Weights of a small image classifier: 32-pixel images.
Rows from block 9 of a small image classifier, named by matrix and row number. Rows with one number belong to one channel. Each number is 50 + 12 x the weight over its row's rms, rounded and kept within 0 to 99. All counts start at 0.
After each channel's rows are labels from the 100 images, of 14976, where the channel reaches its highest value: "top examples" is what is common among them. Only what is clearly more common there than usual is listed. The data: rendered roads seen from a driver's seat, with toy cars, trees and houses. In brackets: how many of the 100.
# c3: 3x3 conv, stride 2 (model.blocks.9.c3.weight, 384x192x3x3, each kernel summed), inputs 96-191
# c1: pointwise conv, stride 2 (model.blocks.9.c1.weight, 384x192x1x1), inputs 96-191

c3.227:44 60 47 35 48 19 55 40 34 80 43 46 51 33 41 47 48 58 43 47 24 54 27 32 46 63 82 57 55 66 48 61 39 42 58 55 54 33 46 51 58 28 47 44 43 38 65 58 48 44 59 51 73 30 51 22 42 46 27 74 32 79 56 52 61 65 64 36 53 46 37 53 43 51 58 60 32 29 44 36 64 47 49 56 60 35 51 67 58 51 34 71 53 44 37 50
c1.227:63 52 49 53 34 35 60 51 25 53 26 68 49 47 41 52 56 56 28 56 28 37 40 56 36 43 53 60 54 51 51 36 45 43 50 42 36 62 55 46 34 65 40 37 36 57 44 59 44 35 49 35 61 45 61 40 48 23 41 51 52 69 28 27 38 37 49 58 52 31 41 54 32 32 59 55 31 47 33 48 64 65 63 47 79 64 36 57 52 58 36 58 47 36 63 55
top examples: vehicles: two (80); bends left (74)

c3.6:38 31 45 79 70 27 34 42 49 49 49 39 42 51 38 43 42 59 44 26 43 42 19 44 36 38 51 28 55 47 77 68 41 60 52 36 35 49 66 54 52 67 62 36 64 38 35 58 41 60 59 59 24 54 54 41 69 66 48 47 53 53 36 66 51 61 43 31 57 58 45 49 44 56 47 38 41 48 54 63 51 50 66 45 56 53 50 68 67 59 39 55 53 54 54 56
c1.6:39 45 46 65 65 45 41 65 53 81 30 55 54 39 43 62 29 59 54 46 69 47 36 58 36 39 33 62 50 61 64 44 49 54 39 47 45 49 39 38 48 47 42 38 65 49 20 60 31 76 32 39 59 40 46 37 61 74 50 48 37 51 48 78 54 41 28 47 25 55 56 60 53 62 60 49 37 49 50 44 46 53 62 51 66 50 45 67 56 48 50 55 46 43 47 62
top examples: vehicles: one (86)

c3.198:63 44 53 28 69 63 53 40 47 46 53 33 67 37 41 43 55 65 35 44 36 40 44 63 53 49 49 55 43 53 35 47 50 62 48 52 48 48 36 38 41 55 44 48 18 40 47 33 38 46 54 51 40 42 70 30 59 49 41 48 52 36 66 29 34 67 52 55 68 70 74 42 40 53 64 50 76 42 63 51 61 41 49 66 46 43 58 52 23 45 55 42 94 46 59 46
c1.198:53 28 67 60 35 50 47 37 48 51 49 48 53 42 55 53 55 53 37 47 42 35 53 29 88 51 39 55 44 30 55 44 49 31 50 35 40 49 45 50 43 41 54 53 42 38 59 37 51 30 44 48 32 40 61 46 66 60 33 73 46 52 46 29 39 67 52 44 34 48 54 49 50 58 73 71 57 56 76 50 66 56 53 53 38 59 60 69 49 33 39 39 59 42 39 41
top examples: bends right (68)

c3.104:61 49 53 33 62 41 66 17 55 37 51 29 69 31 53 55 47 46 42 31 57 54 43 54 48 51 40 52 44 50 65 83 51 52 46 58 46 44 44 56 53 31 65 46 56 56 36 47 65 48 49 39 61 42 34 50 69 50 75 24 39 52 35 64 35 44 54 61 61 47 41 49 53 49 54 53 51 62 48 40 52 11 62 62 37 38 58 73 69 50 45 62 59 46 53 35
c1.104:57 57 59 57 50 55 36 41 72 41 60 42 34 46 50 47 61 45 64 36 25 61 33 50 56 45 56 46 48 67 51 51 45 54 57 55 61 48 53 48 31 49 52 39 59 46 50 61 60 32 42 53 57 20 52 38 45 34 49 33 46 42 57 57 35 56 55 54 52 35 52 51 47 46 37 46 45 62 36 41 79 33 47 29 44 25 64 46 52 42 80 70 60 30 50 24
top examples: pine (77); vehicles: two (74)

c3.24:33 31 52 39 59 46 48 47 37 45 28 38 49 60 51 46 60 54 45 53 56 48 44 55 55 59 48 34 74 65 33 62 49 55 50 31 63 38 77 55 46 65 35 57 57 66 28 73 32 41 56 50 59 45 48 50 53 52 66 46 41 62 57 38 43 38 37 38 18 65 37 45 65 54 57 42 34 65 48 51 45 36 68 52 48 71 58 75 58 50 29 54 32 57 56 47
c1.24:26 39 39 37 47 64 44 52 64 35 18 51 59 62 46 35 55 55 56 58 57 51 44 47 44 44 33 27 43 51 60 85 51 56 50 46 57 24 53 61 45 45 31 55 52 53 38 59 62 78 57 51 47 40 59 39 47 49 40 71 60 49 55 50 74 49 54 53 41 30 59 32 35 49 55 66 58 36 32 21 56 41 43 60 36 45 52 51 51 57 55 54 67 45 41 41
top examples: vehicles: two (79); straight (60)

c3.67:49 30 44 46 47 53 48 29 49 61 62 48 60 42 48 44 48 50 62 51 72 61 51 36 50 51 57 53 37 47 62 77 65 40 52 52 34 63 61 40 60 61 57 42 58 30 53 66 55 54 52 23 96 65 55 45 49 58 42 46 53 55 63 34 82 74 63 24 53 67 45 55 49 82 56 64 57 38 57 36 55 40 65 27 53 51 58 36 50 61 53 48 52 53 39 48
c1.67:37 42 33 47 58 50 60 40 57 54 49 71 51 56 44 61 37 47 34 44 63 51 39 34 56 40 66 51 54 64 49 51 56 55 30 42 57 55 53 19 61 56 29 55 58 37 43 46 59 48 67 35 61 58 35 35 38 62 53 53 55 73 63 45 62 61 64 43 71 36 54 63 40 50 54 53 66 46 42 55 65 65 48 38 54 62 56 43 63 64 34 42 41 58 41 49
top examples: straight (83)

c3.38:63 37 42 36 42 68 45 52 47 56 55 39 54 29 56 54 51 45 41 23 60 33 69 43 56 46 45 44 57 41 86 63 39 49 55 60 38 64 48 46 46 44 53 50 43 43 53 36 44 45 69 72 61 39 49 46 61 53 41 73 27 45 49 78 62 33 49 28 51 44 44 50 49 64 22 46 57 40 34 55 44 54 40 38 53 76 73 52 44 59 22 50 24 55 39 52
c1.38:67 51 75 43 51 58 72 34 46 55 72 49 45 54 59 43 46 29 26 45 41 28 49 54 56 47 37 49 61 32 59 66 24 42 40 33 44 52 74 49 55 25 50 76 34 29 57 40 37 46 54 51 58 51 52 55 55 59 46 54 31 45 53 58 49 49 51 65 49 55 49 58 45 55 52 41 23 43 38 46 41 58 41 59 31 54 63 41 66 61 66 33 36 43 45 37
top examples: vehicles: one (85)

c3.204:49 38 64 33 37 42 63 42 51 65 31 45 48 49 50 48 45 59 34 44 24 49 45 56 62 50 42 46 57 55 46 53 50 56 41 49 47 46 20 47 44 49 60 49 53 36 55 30 52 42 61 54 53 59 65 51 53 56 43 55 72 52 68 65 81 51 56 53 72 48 42 75 31 52 41 38 65 38 61 67 49 77 53 58 56 42 58 73 35 53 39 56 44 58 39 50
c1.204:51 46 70 52 49 48 49 47 52 59 59 25 76 47 50 38 55 42 34 49 35 60 43 58 62 36 58 45 42 70 66 43 57 54 47 45 63 68 48 35 75 47 56 60 58 46 43 25 52 36 56 54 49 40 49 47 58 37 60 39 39 39 86 66 30 38 43 58 55 51 59 68 42 41 41 20 39 56 60 65 57 75 45 46 52 37 47 54 65 52 51 44 54 45 67 63
top examples: bends left (90)

c3.117:47 44 46 66 59 61 41 61 50 48 23 34 49 57 46 59 35 55 54 51 40 57 63 35 49 78 60 58 24 57 57 60 57 47 56 59 41 40 51 57 34 49 55 51 44 38 49 64 29 45 54 45 23 73 47 46 48 51 50 50 49 34 65 47 21 47 65 37 46 48 50 53 50 28 60 32 32 52 64 43 39 49 55 34 40 42 45 53 58 35 38 62 56 50 27 47
c1.117:44 71 64 45 35 56 41 72 40 45 53 44 46 55 41 40 57 42 67 61 59 24 73 29 74 47 67 49 57 42 50 66 55 42 54 57 52 44 62 41 57 46 71 37 41 73 50 31 54 42 64 50 44 54 54 69 68 46 60 72 66 39 36 72 51 50 25 38 48 58 43 44 16 56 45 42 49 68 49 34 45 42 59 49 49 53 46 36 51 45 36 61 52 44 38 36
top examples: vehicles: zero (89); bends right (81)

c3.350:25 75 44 37 39 53 29 48 60 41 56 53 68 25 45 46 52 51 31 52 72 56 56 64 55 43 37 64 27 48 38 58 58 40 48 46 81 49 45 52 50 38 55 56 37 64 37 46 68 56 61 58 47 47 30 55 30 49 42 60 43 57 33 68 56 26 63 55 31 57 58 38 46 40 47 47 50 55 52 56 63 61 57 55 38 53 39 47 45 40 52 49 47 49 67 66
c1.350:45 54 45 57 48 45 26 61 62 47 50 55 42 60 58 51 49 60 50 81 79 66 68 40 67 52 48 52 45 53 47 56 57 48 42 77 38 57 58 53 30 39 48 45 49 47 56 46 52 62 49 58 48 42 56 57 47 36 55 65 43 56 38 77 58 54 34 45 48 58 43 50 24 41 54 52 47 45 52 32 38 60 58 55 59 40 44 56 67 34 55 45 08 70 41 35
top examples: straight (97); vehicles: two (79)

c3.314:41 51 49 52 43 67 51 61 37 57 25 48 37 84 41 46 37 42 55 54 61 47 54 65 53 50 60 48 51 41 19 34 41 42 39 61 61 71 21 37 49 61 51 44 56 49 43 61 45 49 39 51 54 45 70 61 46 44 51 40 54 35 60 45 78 67 53 27 72 62 63 63 47 62 43 32 47 41 58 52 47 28 32 41 32 56 45 42 52 37 39 43 67 46 30 29
c1.314:36 53 53 69 48 47 50 44 47 77 42 32 42 67 68 45 40 33 43 63 33 66 54 60 35 38 67 64 49 26 45 55 33 49 44 61 57 67 45 56 27 34 50 39 64 70 39 46 49 63 74 45 38 57 45 75 59 47 44 43 54 64 48 69 60 55 47 41 45 37 47 73 37 48 37 56 39 38 60 51 45 55 24 30 36 57 41 37 63 44 40 61 38 41 48 67
top examples: bends left (100)

c3.55:36 66 57 30 44 27 30 62 57 62 36 62 46 39 40 56 57 68 60 40 48 45 48 52 70 66 67 72 57 51 40 27 48 50 46 47 53 40 71 48 39 46 42 46 42 58 57 32 59 50 58 33 46 58 45 42 49 61 38 50 55 51 38 32 51 52 44 37 40 60 67 50 35 36 66 48 52 43 52 42 43 56 55 45 42 63 12 39 48 50 32 35 42 42 47 51
c1.55:44 61 62 62 48 40 79 48 63 61 66 51 52 53 36 57 49 79 60 65 38 48 63 56 38 31 59 47 50 35 46 65 63 29 51 54 63 41 72 45 48 52 54 35 61 25 63 43 49 42 37 48 44 54 53 47 59 33 32 46 57 47 42 51 41 54 43 48 36 66 53 14 47 51 45 66 57 59 42 39 39 42 62 43 62 52 58 58 33 46 49 34 29 39 24 51
top examples: straight (97)

c3.220:54 49 33 50 56 34 46 52 53 51 41 27 33 64 32 50 37 43 54 39 62 55 41 45 49 59 46 69 45 53 52 59 40 54 55 59 61 49 38 54 38 77 42 56 61 75 72 41 34 34 43 48 69 54 49 60 42 48 45 61 50 39 46 68 65 75 58 12 47 45 44 54 56 53 67 56 61 45 53 58 48 37 45 41 40 45 68 87 40 50 39 42 51 45 47 62
c1.220:65 32 43 52 56 40 49 37 45 43 55 41 39 45 48 28 45 63 41 52 40 42 60 52 30 61 46 43 49 67 53 50 37 62 40 49 54 29 47 69 75 64 49 44 50 52 61 51 47 68 49 41 46 54 56 59 40 55 38 71 60 37 39 48 46 62 31 44 30 44 63 43 62 76 69 54 79 26 49 43 58 38 36 64 63 53 45 50 33 46 53 45 61 54 57 45
top examples: straight (85); vehicles: two (83)

c3.1:33 53 40 49 66 47 34 67 41 55 33 46 46 53 39 46 55 38 66 29 35 47 60 34 59 46 58 39 38 45 63 41 59 53 60 50 50 41 41 63 43 41 49 45 58 68 54 48 51 64 56 72 53 39 71 43 50 48 35 63 53 65 54 50 42 58 52 33 86 50 47 28 67 68 41 49 44 51 49 64 46 49 49 35 53 30 43 43 49 42 38 80 30 53 55 56
c1.1:53 42 48 42 50 77 50 35 36 47 48 49 56 57 31 66 49 48 57 35 39 84 45 38 37 24 43 53 44 39 33 52 47 52 67 39 41 52 48 50 37 30 40 65 51 63 63 32 56 56 65 59 47 51 54 59 61 40 26 38 41 64 42 35 49 70 65 23 60 46 32 42 52 66 41 51 31 36 53 63 34 55 39 39 55 55 38 52 64 46 52 50 28 34 64 41
top examples: vehicles: zero (86); straight (66)

c3.80:55 48 53 42 51 31 45 39 53 69 37 38 63 34 53 52 55 50 67 44 62 42 62 48 53 57 46 09 53 46 31 57 48 51 47 63 51 56 46 47 47 62 46 42 60 37 38 72 51 55 49 51 56 59 59 54 47 58 39 64 42 39 47 57 59 41 55 49 48 74 49 67 48 45 41 50 49 50 49 42 60 39 42 23 54 66 68 43 30 63 54 32 62 47 03 38
c1.80:55 57 43 60 69 59 39 85 65 44 39 57 46 39 47 66 58 66 55 45 58 37 62 44 55 33 32 28 39 54 54 49 56 52 58 43 54 40 48 55 54 52 44 37 66 31 42 66 49 68 52 40 55 44 41 52 49 48 39 48 64 49 40 42 33 63 43 63 27 69 50 76 62 52 41 56 47 52 67 42 51 33 54 53 61 49 53 34 52 57 46 36 83 61 25 61
top examples: vehicles: two (80)

c3.110:57 60 49 56 77 80 61 50 45 61 68 46 36 64 59 40 38 27 10 30 50 56 48 33 56 43 50 40 43 45 30 34 38 53 48 50 42 44 36 51 45 28 50 56 62 65 56 46 48 48 57 69 46 55 32 40 55 31 49 59 41 61 39 41 42 79 53 57 52 56 37 65 40 40 85 64 53 41 40 63 45 44 51 52 41 50 68 55 65 45 55 49 81 44 34 44
c1.110:72 42 45 51 56 40 41 59 44 57 51 25 48 61 49 65 58 31 39 22 57 63 56 50 55 62 50 48 56 48 48 31 57 38 43 17 43 47 36 67 23 49 56 55 45 62 63 49 58 23 62 78 60 51 48 41 60 48 58 61 63 72 28 50 54 63 57 50 55 44 17 61 56 28 26 59 42 60 44 72 54 33 45 50 36 65 44 50 48 58 66 50 63 37 40 36
top examples: vehicles: zero (38)

c3.40:40 50 66 44 62 55 48 22 49 58 57 50 48 50 36 47 58 53 23 49 33 53 66 43 47 54 40 54 52 54 39 35 46 52 46 21 34 40 62 53 50 49 55 57 39 21 54 69 50 63 32 49 71 56 70 65 46 37 55 52 49 62 49 64 65 41 32 50 41 51 31 68 53 34 27 25 35 42 35 43 60 65 49 48 53 57 63 76 55 51 89 50 50 51 82 35
c1.40:60 70 70 47 28 76 48 47 59 59 63 55 36 44 30 40 49 40 30 32 07 64 42 65 48 50 46 49 50 51 20 41 47 60 34 32 37 33 54 64 42 50 55 51 56 33 54 54 39 48 56 53 72 32 56 56 52 44 58 22 36 40 49 48 48 44 48 64 52 39 40 58 40 54 60 47 54 58 45 50 36 65 50 33 51 50 71 30 61 63 93 62 47 52 73 57
top examples: pine (67); straight (60)

c3.85:49 55 43 41 33 61 59 29 57 55 46 51 43 79 48 56 50 29 50 49 54 43 31 43 44 38 33 28 53 55 36 59 25 45 47 39 40 62 47 48 43 42 43 46 61 44 44 35 49 60 48 51 41 37 55 49 39 53 62 24 40 66 62 85 85 52 51 60 46 43 37 49 40 48 51 56 17 46 50 46 39 41 26 59 60 46 62 53 27 45 22 47 51 61 48 58
c1.85:53 45 50 32 48 66 53 66 34 48 71 56 59 51 47 53 40 35 22 44 38 54 73 41 28 41 61 51 50 47 37 41 42 45 61 57 66 47 48 79 50 55 63 49 65 63 61 55 46 42 57 43 55 36 50 48 38 46 68 32 78 54 75 35 54 43 41 69 43 58 40 37 53 40 75 43 30 34 36 39 48 50 37 56 56 46 50 39 35 57 60 38 56 32 55 36
top examples: bends left (100); vehicles: zero (32)

c3.99:52 42 55 46 34 52 72 46 49 57 28 64 43 41 33 43 40 67 61 57 33 58 42 44 39 52 37 63 42 67 73 76 42 77 47 49 61 54 50 65 47 32 35 50 26 64 55 58 59 65 25 32 24 36 79 37 41 63 57 30 72 61 54 42 43 64 45 67 46 41 48 52 35 52 55 73 67 52 67 29 37 36 53 52 38 36 66 50 57 55 55 51 47 41 39 56
c1.99:42 55 42 58 41 40 41 51 43 71 49 35 31 62 37 71 31 62 40 55 52 61 55 27 54 54 57 53 51 73 80 76 32 45 36 52 44 48 55 46 52 52 43 44 34 70 53 37 47 50 31 26 43 30 57 22 38 52 36 71 59 61 52 29 39 45 82 49 52 41 62 47 27 38 51 82 56 56 44 33 65 46 51 49 34 47 49 54 46 35 48 50 42 37 64 42
top examples: line: no line (51); vehicles: zero (32)

c3.14:56 58 68 64 45 50 48 61 34 44 58 56 62 72 37 49 55 46 55 30 43 58 65 66 72 32 58 66 41 45 48 32 51 51 51 35 43 31 46 68 47 66 51 45 43 80 61 51 39 46 52 62 65 31 41 49 61 57 59 65 47 49 36 60 71 54 63 10 60 63 37 48 53 71 20 82 57 63 53 48 50 51 52 36 66 39 55 35 50 47 28 69 45 42 33 44
c1.14:35 53 63 55 69 65 54 52 23 26 64 66 71 48 56 34 62 48 74 37 32 72 33 54 61 45 39 64 50 48 45 50 57 31 53 34 64 45 50 45 36 50 26 46 43 40 44 45 32 28 51 88 46 54 52 37 45 50 56 57 49 36 50 51 52 42 63 23 53 66 49 68 52 64 54 62 48 46 56 39 39 54 47 60 69 35 47 40 38 42 61 59 46 52 47 52
top examples: line: no line (63); vehicles: zero (55)

c3.126:48 56 56 83 45 38 35 56 52 50 45 51 28 49 53 55 57 49 55 41 72 28 47 56 50 46 46 68 39 35 44 47 62 43 50 44 53 39 56 45 50 45 46 42 38 54 67 58 50 53 54 57 46 55 54 33 44 58 44 63 54 49 33 45 53 62 44 34 60 47 46 38 39 55 33 54 50 56 61 41 53 36 63 72 48 37 70 46 44 49 18 32 58 56 63 40
c1.126:47 52 47 75 50 70 48 44 42 38 48 40 41 48 42 78 51 38 28 57 60 35 46 58 38 36 44 44 50 35 55 62 33 39 55 43 21 70 63 48 48 35 58 59 38 67 70 56 58 57 52 24 63 53 54 41 65 34 37 59 56 53 50 55 56 52 40 36 52 49 54 49 54 60 32 43 40 49 41 48 36 45 64 47 45 37 52 45 29 47 30 48 52 28 69 30
top examples: vehicles: zero (74)

c3.266:40 60 67 33 51 18 63 51 49 56 49 42 73 60 52 55 40 39 64 46 19 53 58 51 54 56 52 41 77 48 29 53 59 50 43 56 50 66 32 77 52 60 35 55 59 51 32 34 52 46 43 49 53 60 55 66 39 47 42 29 54 30 40 32 71 64 48 34 51 44 55 56 45 46 51 69 59 36 45 33 36 65 43 49 40 53 42 68 58 45 41 58 46 55 45 63
c1.266:30 28 62 33 41 38 63 50 52 34 40 54 60 51 35 43 42 54 60 41 27 55 47 49 51 45 59 38 63 66 35 65 36 40 38 38 57 58 25 64 43 50 37 50 36 57 60 36 42 34 40 45 59 69 49 55 31 43 39 33 51 28 41 59 53 35 33 33 51 61 44 48 39 36 40 54 57 48 38 39 43 47 79 59 67 56 45 63 67 45 37 56 57 39 52 37
top examples: vehicles: two (100); truck (86); straight (81)

c3.332:41 42 55 39 50 58 56 55 50 48 60 55 35 32 61 45 55 22 29 61 71 51 59 68 38 60 66 46 40 38 45 36 52 44 45 48 70 49 56 31 48 40 52 48 50 55 62 57 61 32 49 49 48 44 55 59 57 44 36 73 57 60 53 50 65 24 82 40 32 52 39 47 55 56 63 28 35 43 19 31 54 63 73 80 63 56 48 43 40 57 43 84 65 45 45 52
c1.332:43 40 41 49 53 40 38 45 39 39 66 50 37 49 56 35 36 60 37 54 58 34 39 71 37 52 44 56 40 50 49 36 54 48 40 35 41 37 46 17 53 43 47 43 18 63 24 57 54 50 57 69 67 52 51 51 56 55 26 65 41 62 39 40 49 48 40 50 42 46 53 39 60 45 54 45 43 49 52 58 27 55 59 50 64 38 42 51 37 57 45 51 66 71 54 58
top examples: vehicles: two (94); bends right (84)

c3.306:32 52 44 50 43 46 43 66 53 46 63 52 30 47 48 55 56 55 46 36 32 48 32 45 51 51 55 53 65 32 34 24 49 35 58 52 60 71 55 56 53 65 45 41 61 44 42 49 49 53 49 64 43 44 50 60 24 44 57 47 28 38 52 45 44 46 59 48 79 55 44 26 58 51 39 12 55 43 59 45 47 19 61 62 47 71 45 44 53 73 50 43 58 52 27 57
c1.306:54 74 35 45 51 48 55 60 44 56 64 41 47 42 70 49 31 76 72 28 35 43 62 41 55 52 41 44 53 28 56 63 55 55 52 51 42 66 57 44 48 69 65 42 65 59 43 64 41 66 58 77 41 42 46 55 54 54 57 34 59 29 60 42 61 50 41 56 52 37 41 51 57 62 43 41 60 43 57 42 49 49 44 46 52 50 34 51 54 70 42 63 53 37 47 28
top examples: straight (95); vehicles: zero (33)

c3.296:42 57 33 67 42 43 54 41 49 73 38 55 22 64 40 53 50 55 42 54 41 37 34 51 40 56 58 30 48 51 75 63 60 46 46 44 58 57 41 45 45 51 44 55 50 40 47 50 64 57 25 50 35 65 32 57 36 57 26 45 63 47 41 55 45 49 85 43 54 57 62 72 46 46 38 65 53 59 53 45 42 64 61 51 45 56 55 34 36 73 64 58 63 33 35 55
c1.296:59 53 20 51 51 63 63 58 52 57 53 43 49 50 56 49 50 51 61 32 56 18 63 36 66 75 48 28 67 62 73 47 63 32 60 47 62 52 46 66 39 55 59 53 51 41 41 45 56 47 59 43 39 53 49 28 34 36 31 43 46 57 57 40 51 37 61 25 68 73 42 70 67 48 65 64 55 54 51 48 36 37 69 53 57 40 61 25 55 35 42 45 69 47 42 60
top examples: vehicles: two (69); bends right (67)

c3.41:48 71 34 37 62 40 33 54 58 47 68 51 26 41 35 62 57 35 49 58 46 29 34 45 45 61 66 20 63 57 61 37 53 44 48 60 47 58 41 65 43 62 42 35 41 47 36 42 51 44 38 38 62 58 58 52 33 53 39 31 55 65 59 53 52 45 51 63 59 48 68 54 54 36 50 64 39 43 54 36 34 25 35 30 51 54 53 58 53 48 68 51 48 58 53 49
c1.41:57 73 34 47 58 34 69 54 66 56 51 46 56 46 43 35 52 39 44 47 43 46 44 36 53 42 41 37 58 48 47 46 33 70 55 43 36 53 77 30 54 43 55 31 73 41 46 44 58 22 55 40 57 55 52 46 46 60 58 55 32 39 51 40 46 51 31 51 45 39 56 40 53 54 50 56 47 27 52 62 51 49 54 61 30 78 43 57 62 18 49 36 45 50 58 63
top examples: bends left (65)

c3.315:32 65 57 57 50 62 57 45 46 47 33 39 57 67 31 53 52 44 25 61 40 54 64 45 47 51 47 52 80 40 40 44 27 41 46 41 54 50 67 52 60 56 46 37 62 47 57 52 50 52 50 35 34 26 51 41 46 60 48 41 40 46 26 46 36 42 60 60 55 33 62 47 41 47 51 50 31 39 34 58 55 64 49 45 51 30 55 43 38 70 60 56 57 50 73 35
c1.315:46 65 53 57 74 60 51 49 39 28 41 57 45 56 30 62 66 53 28 41 36 53 50 44 40 34 53 58 61 63 76 46 30 48 45 47 68 53 63 32 50 57 63 54 43 56 44 20 46 44 50 25 61 50 46 31 52 48 41 37 71 49 39 61 07 50 32 44 49 51 39 46 69 56 43 42 48 39 48 43 54 49 50 33 76 54 32 51 25 46 52 45 37 52 66 44
top examples: bends right (99)

c3.78:43 36 58 58 61 43 53 46 26 44 51 30 61 48 48 32 47 62 29 45 50 44 57 48 39 51 52 36 42 44 51 53 52 52 51 55 54 33 40 61 60 63 59 65 44 40 27 47 37 38 31 31 63 73 57 45 44 70 55 31 44 49 55 59 58 51 34 35 48 59 32 53 62 49 54 73 59 47 45 41 42 50 59 41 48 18 45 46 71 39 52 47 43 46 25 59
c1.78:44 46 61 63 45 38 48 35 45 43 31 48 34 48 51 45 46 56 16 58 46 65 37 51 46 63 26 41 35 59 30 55 49 45 59 63 60 56 35 43 60 67 35 31 60 54 22 33 42 46 62 49 60 57 47 36 48 57 44 63 34 74 47 63 55 43 56 36 48 40 36 59 48 51 46 75 44 49 53 36 54 49 52 30 52 43 27 60 46 34 33 46 43 65 44 49
top examples: bends left (89); vehicles: zero (58)

c3.173:44 35 38 42 56 47 57 58 54 55 59 59 56 84 64 55 51 35 59 28 69 50 53 58 52 70 50 22 52 43 40 42 36 58 47 54 43 42 31 50 35 53 44 48 46 48 53 50 54 54 46 50 40 26 47 61 42 39 33 02 46 45 52 36 52 72 24 40 40 41 48 62 46 56 46 51 45 60 63 45 51 64 38 51 44 37 39 32 42 58 28 73 62 49 44 64
c1.173:34 57 19 45 68 46 51 50 49 42 68 47 62 61 54 49 51 38 44 32 64 63 28 63 47 60 35 38 52 54 39 56 41 35 60 41 52 43 40 48 38 42 48 43 42 48 54 64 43 44 57 46 57 30 34 31 26 36 35 34 50 43 46 38 63 58 36 45 43 46 39 68 45 58 38 69 44 60 43 27 30 36 22 59 44 57 52 60 60 54 35 74 71 32 65 50
top examples: truck (90); vehicles: two (70); house (65)

c3.22:52 56 35 57 41 58 34 66 57 52 37 47 43 56 45 55 56 24 43 53 47 37 29 43 62 59 50 64 50 67 72 63 47 44 57 45 40 43 50 47 26 69 58 47 45 43 63 39 56 46 48 66 72 39 36 50 34 56 42 62 47 67 39 42 74 62 37 62 44 38 51 28 55 55 56 42 38 57 43 62 50 21 39 38 48 48 32 28 46 52 45 47 31 49 36 73
c1.22:71 49 64 57 59 81 54 51 61 40 56 37 61 47 45 50 49 37 47 45 48 48 55 54 34 57 43 66 66 69 47 43 53 53 53 53 70 50 55 46 43 63 68 48 57 38 78 50 46 42 55 39 29 30 40 47 34 72 55 65 47 48 43 36 50 77 56 63 57 39 38 39 40 56 60 13 42 46 37 76 50 38 43 14 55 47 41 50 58 50 74 31 46 42 45 55
top examples: vehicles: zero (38)

c3.217:44 57 51 59 47 33 48 26 46 47 30 57 53 43 39 58 50 67 66 60 18 57 41 36 56 55 42 61 27 52 78 60 61 46 45 53 54 35 48 51 53 59 50 48 37 38 47 56 64 43 56 45 27 59 37 65 29 49 48 29 58 46 68 54 34 49 57 83 75 46 65 44 39 60 61 34 44 24 63 64 48 43 30 46 42 54 69 37 59 69 37 49 28 45 61 37
c1.217:41 40 71 62 75 61 65 51 50 60 19 32 53 65 21 56 53 42 42 47 44 50 43 30 52 52 39 28 33 48 56 48 54 32 56 48 58 44 66 43 50 68 63 59 41 48 48 61 49 43 63 43 40 34 45 52 40 58 52 60 58 46 70 46 31 43 43 59 60 53 57 57 35 42 49 39 63 43 42 59 49 43 61 41 40 30 63 60 57 65 24 43 60 49 56 71
top examples: truck (84)

c3.327:34 53 44 33 49 54 59 49 51 42 47 54 38 32 56 47 48 73 43 80 57 33 29 59 69 43 44 52 37 41 41 61 37 52 53 56 57 53 54 47 47 44 44 32 40 30 61 32 36 54 52 42 61 59 68 78 46 49 45 50 57 49 73 46 26 47 67 65 70 45 43 43 59 43 52 71 41 62 56 32 53 48 37 55 45 49 45 11 46 46 51 64 57 57 55 67
c1.327:52 36 47 45 41 64 60 44 76 74 39 41 47 53 48 52 66 62 50 54 54 38 38 65 57 36 47 47 44 57 44 66 33 40 50 46 42 38 51 39 61 47 67 46 57 46 60 44 34 52 85 58 44 40 25 61 40 57 45 47 59 61 47 68 67 36 79 49 59 57 38 56 55 40 54 73 56 56 57 51 56 53 33 30 47 50 35 34 20 43 58 68 41 57 66 47
top examples: bends right (90); vehicles: one (74); line: no line (50)

c3.321:57 43 46 45 48 43 36 50 57 54 30 39 39 61 46 50 49 42 58 36 34 46 41 38 47 24 48 37 46 42 41 40 46 46 48 46 48 49 46 51 52 40 37 68 53 55 55 48 54 41 67 37 36 54 60 44 48 41 24 51 58 36 50 33 57 42 37 35 45 66 42 72 29 53 47 64 50 54 54 42 54 80 65 30 56 49 62 35 52 41 53 71 60 43 35 63
c1.321:53 50 40 47 53 53 36 44 50 58 38 51 38 56 64 37 67 39 54 60 29 53 52 51 74 50 42 47 32 36 24 40 46 55 51 52 40 40 55 72 52 41 60 54 71 65 33 46 56 43 69 42 63 58 50 42 38 29 29 58 49 44 48 47 57 51 85 59 41 62 37 57 36 60 59 58 75 51 47 38 53 63 57 50 49 44 59 44 30 51 46 52 56 36 49 43
top examples: bends left (93); vehicles: two (68)